{
  "train_examples": 97500,
  "rotation_deg": 5,
  "depths": [2, 4, 4],
  "kernel_size": 3,
  "optimizer": "adamw",
  "eps": 1e-08,
  "max_steps": 33700,
  "final_lr_fraction": 0.1
}
Rows from block 7 of a small multi-label image tagger, named by matrix and row number. Rows with one number belong to one channel. Each number is 128 + 24 x the weight over its row's rms, rounded and kept within 0 to 255. All counts start at 0.
Before each channel's rows are labels from the 100 images, of 14848, where the channel reaches its highest value: "lies over" is the class under the peak; "top examples" is what is common among them. Only what is clearly more common there than usual is listed. The data: rosettes with rotational symmetry.
# c3: 3x3 conv (model.blocks.7.c3.weight, 256x256x3x3, each kernel summed), inputs 0-127
# c1: pointwise conv (model.blocks.7.c1.weight, 256x256x1x1), inputs 0-127

lies over: rosette
top examples: off centre; mirrored; ten-fold
c3.212 [133 141 130  70  75  80 149 114 183 111 139 157 161 177 124 117 158  99  84 140  90 146 118 130 106  85 140 129 133  96 112 114 132 146  34 111 125 169 150 120 149 154 142 123 123 166 147 153 163 155 146  78 139 123  86 145 124 122 122 187  96 150 155 130 132 139 155 126 116 115 109 144 127 155 119 123 139 137 115 116 146 145 117 104 114 130 124 116 143 140  92 128 158 132 118 110 142 114 171 158 152 117 130 122 105 162  94  96 123 120 107 157 117 122 155 133 160 114 140 128 161 113 123 156 132 109  89 124]
c1.212 [124 114 127 127 112 118 130 122 173 141 151 158 113  98  88 153  80  85 149 124 104 132 134 150 117 130 125 104 109 120 133 127 123 127 121 107 134 102 166  85 123 119 128 140 101 121 101 124 121  94 120 112 123 129  91 103 127  81  75 162 112 115 111 132 139 118 109 129  92 163  97 115 139 140 136 119 115  96 105 147 127 158 132 127 132  58  94 143 125 164 118 134 132 120 132 115 139 169 158 150 148  93  84 133 121 124  75 126 133 110 118 110 116 101 143 140  95 128 136 162 120 142  90 144 113  98 121 114]

lies over: rosette
top examples: ten-fold; nine-fold
c3.215 [122 116 103 112 114 114 139  86 142 122 131 101  95 132 114 115 121 115 103 130 130 109 116 141 120 114 119 135  93 139  78 120 148 121 129 158 105 158 138 102  85 133  82 119 110 145 158 170 126 168 133 121 111 119 108 128 153 135 126 151 144 170 138 105 131 130 143 124 107 143  93  97 152 129 123  82 122 204 104 105 131 122 117 113 155 101 142 138 140 106  74  88 179 158 109 102 122 121 108 107 103 149 156 120  98 117 184  92 102 140 114 116 134 144 135 122 149 113 105 130 111 132 122 126 119 118 109 123]
c1.215 [ 65 128 115 106  96 121 111 124 116 120 107  90 106  70 112 122 112  89 121 103  98 116 100 105 140 102 104 110 106  85 164 119  92 133 121  99 108 119 164  83  69 146  82  90 129 120 116 156 119 136 113 118 101 163 133  86 118 109 128 139 102 131 115 110  96 156  99 111 134 107  97  89 123 104 102 121 166 135 140  85 106 107  81  98 112 122 104  77 109  87 123 127 153 135 108  74 114  94 107 146  99 104 116 110 120 112 133 127  94 158  80  70 119 142 108 161 147 157 132 137 127  90 128 135 127 135 113  91]

lies over: rosette
top examples: six-fold
c3.16 [100 121  90 118 135 119 123 127 120  84 158 112 123 126  97 137  81  97 135  59 173 138 120  84 102  97 141  95 114 125 140 142 143 117 103  88 144 125 123 125 121 146  99  87 140  99 113 112 140 153 163 106 104 102 152 111 157 130  89 119 102 141  99 130 128  90  95 176 157 145  70 184 128  96 127 125 100  94 166 127 112 111 107 168 155 141 109 147 115 105 141 110 125 165 167 121 134 142 130 125  99 124 144 110 177 126  82 157  69 117 123 116 101 144 104 133 123 118 151 108 120 122 127 140 132 127 148 109]
c1.16 [100 118 110 125 139 124 122  91 111 131 142 107 102 134 133  63  97  90 102 105 133 145 116 107 118 133 106  68 135 148  58 143 137 113 134 124 138  87 129 116 160 146 146 140 118 110 148 145 122 178 135 155 120  70 148 140 129 146 142 155  99 149 109 121 138 112 103 130 157 128 110 155 114 153 147 149 109 143 102 162 148  97 114 149 138 142 132 157 164 132 125 130 118 115 133 105 100 187 146 130 139 125 138 131 132 131 114 108  99 104 118 106 160 120 147 101 118 125 110 141 142 105 117 107 167 124 115 144]

lies over: rosette
top examples: six-fold
c3.58 [141 105 121 149 137 123  50 101 146  65 140  87 135 138 105 121 140  88 123  50 111 165 124 113  88 149 117 103 126 104 159 125  89 129 121 122 137 125 145 148 147 132 137 136 139 117  85 151 144 124 125 144 117  89 129 139 157  76  53 108 144  83  98 121 132 127 149 135 134 120  98 114 116 138 124  63 147  99 144 135 101 131 156 117 147 154 113 156 120 108 110 129 114 107 131 138 150 106 132 140 145 111 169 137 108 132 123 160 133 140 103 123 117 117 117 135 115 115 130 147 159  43 130 132 109 154 116 127]
c1.58 [135  79 120 112 141 120  56 135 154 133  87 107 111 128  43  91 125 120  97  65 152 142 112 112  89 137 111  77 123 121  90 120 103 148 119 154 119  93 128 155 151 137 126 111 118 141  94 119 159 121 145 134 126  80  99 120 116 134  89 104 129 102 109 120 125 108 137 128 131 143  78 116 123 123 114 124 117 114 143 132 130 109 118 127  95 135 113 126 140 137 154 143  67 117 109 108 124 149 112 123 114 140 126 141 135 121 105  97 131 126 117  92 142  81  98 140 117 136 109 113 111 106 127 143 138 148 141 149]

lies over: rosette
top examples: off centre; mirrored; vivid
c3.128 [ 92 140 151 117 109 110 151 116 107 169 113 127  91 175 185 119  90 157 133 147  96 112 135 130 147 108 101 176 155 138 148 150 128 131 128 118 129 167 194  62 112 132 106 148 127 118 172 170 157 152 139 106 110 145 161 127 116 103 143 148 125 167 158 140 118 137 118 107 104 139 166  96 128 196  70 118 182 139 146 122 101 104 106 143 114 121 118 137 146 123 113 140 144 144 153 130 153 107 111 120 156 141  73 106 111 145 151 150 129 142 141 132 123 150 150 121 148 144  89 153 116 143 125 148 156 120 120 131]
c1.128 [103 152 137 108  97 107 170 143 143 120 128 138 123 120 166 132  77  79 122 119  89 104 133 142 160 114 119 137 142  91 152 113 144 114 125 103 131 121 125 127 127  95 106 110 125 112 165 178 115 142 138 118 122 128 104  42 102  96 103 131 117 133 116 149 100 146  71 114  80 109 141 116 147 149  82 114 127 139 139 137  98 114  96 113 136 107 116 158 124 156 114 133 147 155 103  43 140 122 135 149 111 117 110 112 124 111 143 151 105 134 120 128  81 145 162 150 146 104  64 145 109 171 129 114 154  78  93  95]

lies over: rosette
top examples: eight-fold; seven-fold
c3.233 [143 157  71 125 103 118 125 128 143  91 160 153 145 148 111 155 154 161 124 101 111 117 107 127  86 107 142 112  70  87 136 138 118 144  62 103 111 113 135  86  97 177 127 129 113 133 146 144 106 152  96 125 133 145 109 149 110 135 116 180 120 146 127 135 121 157 123 116  93 114 108 119 149 145  98 128 148 111 116 108 147 130  88  96 104  97 119 130 164 112 130 145 164 122 143 100 148 116 134 102 160 108 136  79 121 140 102 123 118 117 111 104 109  90 117 114 101 122 177 166 159 104 155 136 153 154 113 108]
c1.233 [122 162 121  97 152  90  88 149 171 138 130 127 117 116 142 161 102 156  98 117 152 110 144 108 106 139 146  65  98 125 150 131  44 115  97 106 117 134 153  80  93 124 100 107 116 126 108 104  97  94  93  99 125 158 110  98 136 112 133 155 100  96 104 141 111 126 150  71 116 152 127 126 124 145 125 147 137 118 118 125  98 133 104 117 122 121 126 129 117 141 145 118 118 111 115  81 113 156 120  97 148 105 140 124 120 111 123 117 138  85 105  94 129  91 127 101  92 122 118 156 115 113  61 123 136 134 115 139]

lies over: backdrop
top examples: pastel
c3.197 [ 95 111 191 108 134 135 125 119 100 115 115 132 108 103 108 109 126 119 106 106 165  66 113 123 104 120 150 112 124 112 152 106 103 171 109 100 108  84 109  99 102 126  76 127 117 109 129 121  75 178 104  99  88 105 124 144 128 128 125 108  84 148 126 164 109 138 100 101 107 100 120 150 139  65 144 129 156 116 131 101 145  66 145 117 101 101 118  95 129 102 125 110 126 145 113 118 105 120 135 113 131 110 135 113 132 119 135 118  94  73 113 106 134 153 116 118  89  92 130 134 137 112  93  87 145 106  94 148]
c1.197 [126 138 183 169 109 149 140 110 143 148 168 173 148 128 139 156 107 143 149 142 153 106 137 135 119 121 147 130 136 144 132 141 145 120 171 148 155 122 109 118 149 145 142 162 119 130 134 152 136 142 138 138 131 142 108 165 136 112 128 131 134 106 148 137 133 140 134 128 135 111 123 112 149 122 142  96 106 123 144 144 132 132 179  96 117  98 141  75 135  84  87 147 117 163 129 141 131  56 140 154 118 118 122 151  41 144 143 100 106 151 180 144 117 115 135 157 162  97 143 183 147 111 160 146 142 118 158 123]

lies over: rosette
top examples: pinwheel; off centre
c3.181 [128 149 107 140 104 131 142 125 128 155 175 174 123  98 141 141 123 116 143 146  82 165 150 153 105 132 144 196 133 131  88 142 160  84 149 127 128 101 101 129 118 124 133 128 103  86 142 146 117  81 111 113 102 126 111 120  94  89 134 155 107 115 110  96 100 139 126 121 106 127 152 103 124 151  26 101 105 123 122 132 112 149 112  79 130 106 154 142 123 165 142 132 144 136 145 125 134 117 119 117  92 147 115 140  72 101 136 119 100 123 112 100 128 121 166 116 109  97 138 135 164 127 141 144 111 138 150 109]
c1.181 [110 108  79 146 112 121 113  87 151 149 143  81 119  50 122 112 143 107 148  74  69 149 104 138  74 123 112 159 112  93  68 124 130 140 101 123 126  97 145 122 124  95 126 129 118  83 141 134 116 118  95 137  78  90 148 142  82 128 149 121 125 140  94 100 101 137 100  68 122 147 113  95  99 115 102 126 125 110 140 132  99 137 126 106 133 157 103 152 114 109 112 130 127 111 130 132 106 104 131 126 108 110  88 134 103  76 113 141 106  66 111 143 138 120 109  84 108 159 163 126 129 100 129 137 120 135 134  85]

lies over: backdrop
top examples: pinwheel; vivid
c3.28 [ 84 110  71 131 144 138 177 138 103 121 125 113  73 148 140 109 128 125 138 117 117 116 106 126 147 114 146 129 116 147 111 130 139 112 118 122 138 116 147  88 158 133 118 112 139  78 137 127 119 127 126 174 107 124 129 148  99 155  95 159  90 114  86 106 139 131 144 117 169 113 122 139 123 124 126 119 142 129 140 111 119 152 156 111 139 112 111 154 101 132 124 121 132 149 126 106 104 150 147 115  99 124 110  95 146 114 123 140 107  78 104 126 119 132 109 110 147 141 150 128 119 162 158 111 152 181 107  69]
c1.28 [ 93 105  76  97  75  97 146 123  85 103 141 135 104 114 117 107 138 121  95 135  95 114 137 109 151 129 175 140  79 102 105 115 147 126  99  69  89 132 113  86 105 144 100  96  79  97 118 134 103 126  75 137  96 151 116 149 125 140 141 151  84 115 101 141 146 143 153 113 164  98 144 155 117 115 129 134 143 163  94  79 125 153 138 123 150 120 135 136 107 113 112 144 172 141 111  84 105 122 139 141  92 142 126 109 106  99 132 169 101 112  94  96 124 123 117 123 110  99 151 131 149 128 134 124 137 150  81 101]

lies over: rosette
top examples: mirrored
c3.108 [ 79 127 100 148 166 139 133 122  56 101 100 116  77 131 145 127 103 130 148 164 152 128 125 100 153 134 162 136 114 122 156 150 104 104 155 108 135  94 125  98 150 121  79 128 170  84 129 162  57 130  89 139  92 116 145 107  94 112 131 124  56 136  94 117 117 150 116 114  77  99 115 133 116 128 109 121 138 155 123 125 128 134 110  92 132 129  98 112 140 157 169 150 113 142 136  85 130 131  78 113 112 139 139  93 158 112 145 141  36 111 148 158 150 152 143 114 114 130 131 101  69 126  92 134 120 116 152 148]
c1.108 [146 158 128 129  71  93 136 112 130 130 179 152 113 164 151 142  90 150 136 157 119 134 132 139 148  91 158 131 153 116 125 111 129 106 128 116 139 153 105 135 149  92 143 158 136 147 114 128 149  86 123  72 170 128  61 101 118  90 106 100 135  91 127 131 125 100 135 177  97 113  97 134 136 158  90  69 114 140 102 132 150 137 137 123 101 111 122 120 133 125 101 119 137 144 102 126 158  74 112 181 116 143  77 131  62 156 122 104 113 138 142 158 122 102 136 151 165  87 120 125 155  89 130 160 142 121 141 144]

lies over: backdrop
top examples: mirrored; vivid
c3.117 [115 143 118 139 142 126 143 103 126 108  98 112 146 116 133 125 100 118 132 118 108 111 136 125 138 128 134 112 138 144 133 130 152 127 147 131 151 125 168 134 126  99  88 142 114 101 119 156  60 143 121 191 115 152 140  93 134 118 116 133  89 115 122  86 105 157 103 104  93 131 135 109 107 161 130  80 104 114 131 136 121 104  64 104 118 152 100 141  92 101 133 124 140 152 108  79 123 134  90 112 131 123 108  95  86 116 155 123 108 121 113 138 110 154 158 107 107 143  98 143  91 100 134 148 130 134 114 119]
c1.117 [143 134 122 151 165 147 128  73 132 140 111 116  91 122 147 108 126 126 161 160 172 140 157 125 134 131 134 137 114 172 114 144 153 151 167 155 181 117 150 128 173 127 161 170 150 121 123 138 123 148 154 193 125 121 177 131 121 137 145 137  96 147 156  98 148 151 132 145 157 151 117 137 107 143 126 106 124 139 137 179 110 139 104 129 112 177 150 116  96  91 129 109  94 126 102  72 124 119 114 102  91 139 172 130 112 126 148 105  86 140 147 151 129 129 116 126 157  97  90 164  78  92 144 111 122 113 146 121]

lies over: rosette
top examples: ten-fold
c3.6 [127 122 108 122 148 117  43 148 159 158 158 113 138 127  62 160 138 121 148 111 108 140  92 105 100  92 128  94 158 153 114 126  94  52 113 117 103 129  86 160 118 111 122 105 124 149 139 104 158 106 181 116 122 115 132 130  86 117 120 136 116 136 105 131 116  95 144 135 116 128  79 123 116  88 131 178 122 102 121 117 139 122  99 131 111 157 104 124 121 141 199 153 103 110 117 125 121 134 111 159 148 113 131 161 187 122  66  92 128 151 138 127 124 105 120 135 138 133 112 121 125 142 143 144 154 112 135 131]
c1.6 [107  88  88 108 120 115  87  84 107  85 167 129 154 118 119 129 133 105 135 146 100 138  94 136 126 119 106 123 130 119 142 139 140 126 114  69 138 120 132 119 126 121 133 111 105 126 147 139 104 117 111 104 113 160 122 136 124 111  66 121  58 137 130 155 138 121 146 134 116 118 156 121 134 113 135 139 134 131 109 127 118 127 104 118  91 108 119 159 121 137 156 179 127 159 130  93 120 117 141 109  96  98 150 108 115 135 127  97  64 108 123 112  53 129 149 115 107 140 106  83 133 177  95 117 126  74  85  80]

lies over: rosette
top examples: pinwheel; warm
c3.178 [118 115 135  66 160 118 124 111  87 125 147 109  71  68 117 143 129 118 110 129 155 125  96 136 125 119  94 112 115 122 127 107 167 102 138 117  98 116 106 114  93 179 104  66 135 109 100 123 117 145 114 135  94 136 145 106 156 131 121 145 113 146 126  97 144 116 146 118 160 133 129 117 113 104 132 124 116 128 133 118 109 135 101 137 138 107 164 110  99 132 135  95 128 121  87 113  65 114  97 106 137 128 170 136 179  79 105 160 103 101  90 115 147 148 103 101  90 112  83 135  81 108 154 102 121 138 125 126]
c1.178 [ 96 124 113  84 111 105 135 114 102  91 131 148  95 100 107 115 141 138  86 149 115 118 107 112 151 127 126 159 138 126 126  80 142 140 121  91  87  97 109  88  50 123  75  78 147 134 112  90  89 123  55  92  76 136 126 132 108 112 115 138 107 129 129 133 114 107 116 114 122 117 159 119 153  79 163 112 128 118 140  46 144 141 123 125 129 100 130 129 131  92 101  90 111 142 102  91 139 117 125 140 106 136 131 130 129 109 118 118 118 132  43 139 129 114  72 134 135 130 119  86 107 128 107 136 122 127 123 120]

lies over: rosette
top examples: four-fold
c3.119 [105 124 139 114 159 132 159  93  94 100 117 141 115 112 144 137 167 147 136 156 161 130 137 138 153 172 146 130 145 143 151 116 138 154 135 107 102 121  91 116 122 108 106  93 174 102 152 140 103 141 113 168 106 109 121 147 152 146 112 106 115 141 132 100 110 124 160 131 124 143 158 136 114 123 150  68 129 132 155 101 138  71  95 130 113 112 135 120  93 118  86 128 116 103 146 131 125 139  67 110  86 137 141 148 159 116 178 133 123 120 123 121 142 194 139 124 111  97 118  71  75 135  83 118 150 140 122 160]
c1.119 [130 117 137  97 108 106 112 121  97 129 140 105 157 156 119 137 132 140  98  98 105 119  67 101 132 103 127 142  90  62 150  91  87 166  48 116  92 145 135 143 114 149 129 121 125 125 103 106 117 100  79  84 140 108 124 114 135  79 123 117 151  97 126 131 111 138 144  96 110  97 130 142  99  76 131 119 158 139  67 110 137 112 106 129 126 117  99  99 126 101 129 110 146 129 125 146 112 111 128 118 138  90 127  99 146 141 146 153 121  82  95 151 139  99 117  93 115  97 150  84 170 109 139 119 145 133  60  76]

lies over: rosette
top examples: mirrored
c3.60 [ 97 131 159 119 110 128  91 158 129 142  95 164 125 131 127  96 113 115 121 177 121  94 130 129 114 111 100 144 158 114 159 144  91 140 123  75 111 126 174 112 139 113 120 132 121 103 100 169 151 147 106  73 111 137 108 132 151 134  99 178 137 136 146 149 134 134  88  99 113 120 147 151 166 135 133 146 162 145 136 122  92 112 139 134 134  98 110 138 165 143 120 136 148 127 163 154 131 147 120 137 151 104 102 136 124 124 122 162 160 140 129 127 182 137 111 155 144 107 103 112 122 140  91 115 142 111 101 131]
c1.60 [ 74 133 144 101 121 133 104 163 131 123  90 162 139 120 128 111  87  95 127 158 121 109 128 146 136 125 107 116 153 149 172 121  97 169 130  50 108 120 172 115 143  86 115 130 104 115  78 145 110 148 112  89  96 155 121 106 167 123 105 173  75 154 137 142 128 147 103 105 123 105 136 149 151 136 107 149 154 130 154 105 116 107 119 133 116  88 132 137 148 131 116 121 157 126 144  82 120 150 147 153 131 110  80 130 110 127 111 139 130 153 110 120 157 117 137 148 144  92  73 122 121 120  64 113 141  83 126 136]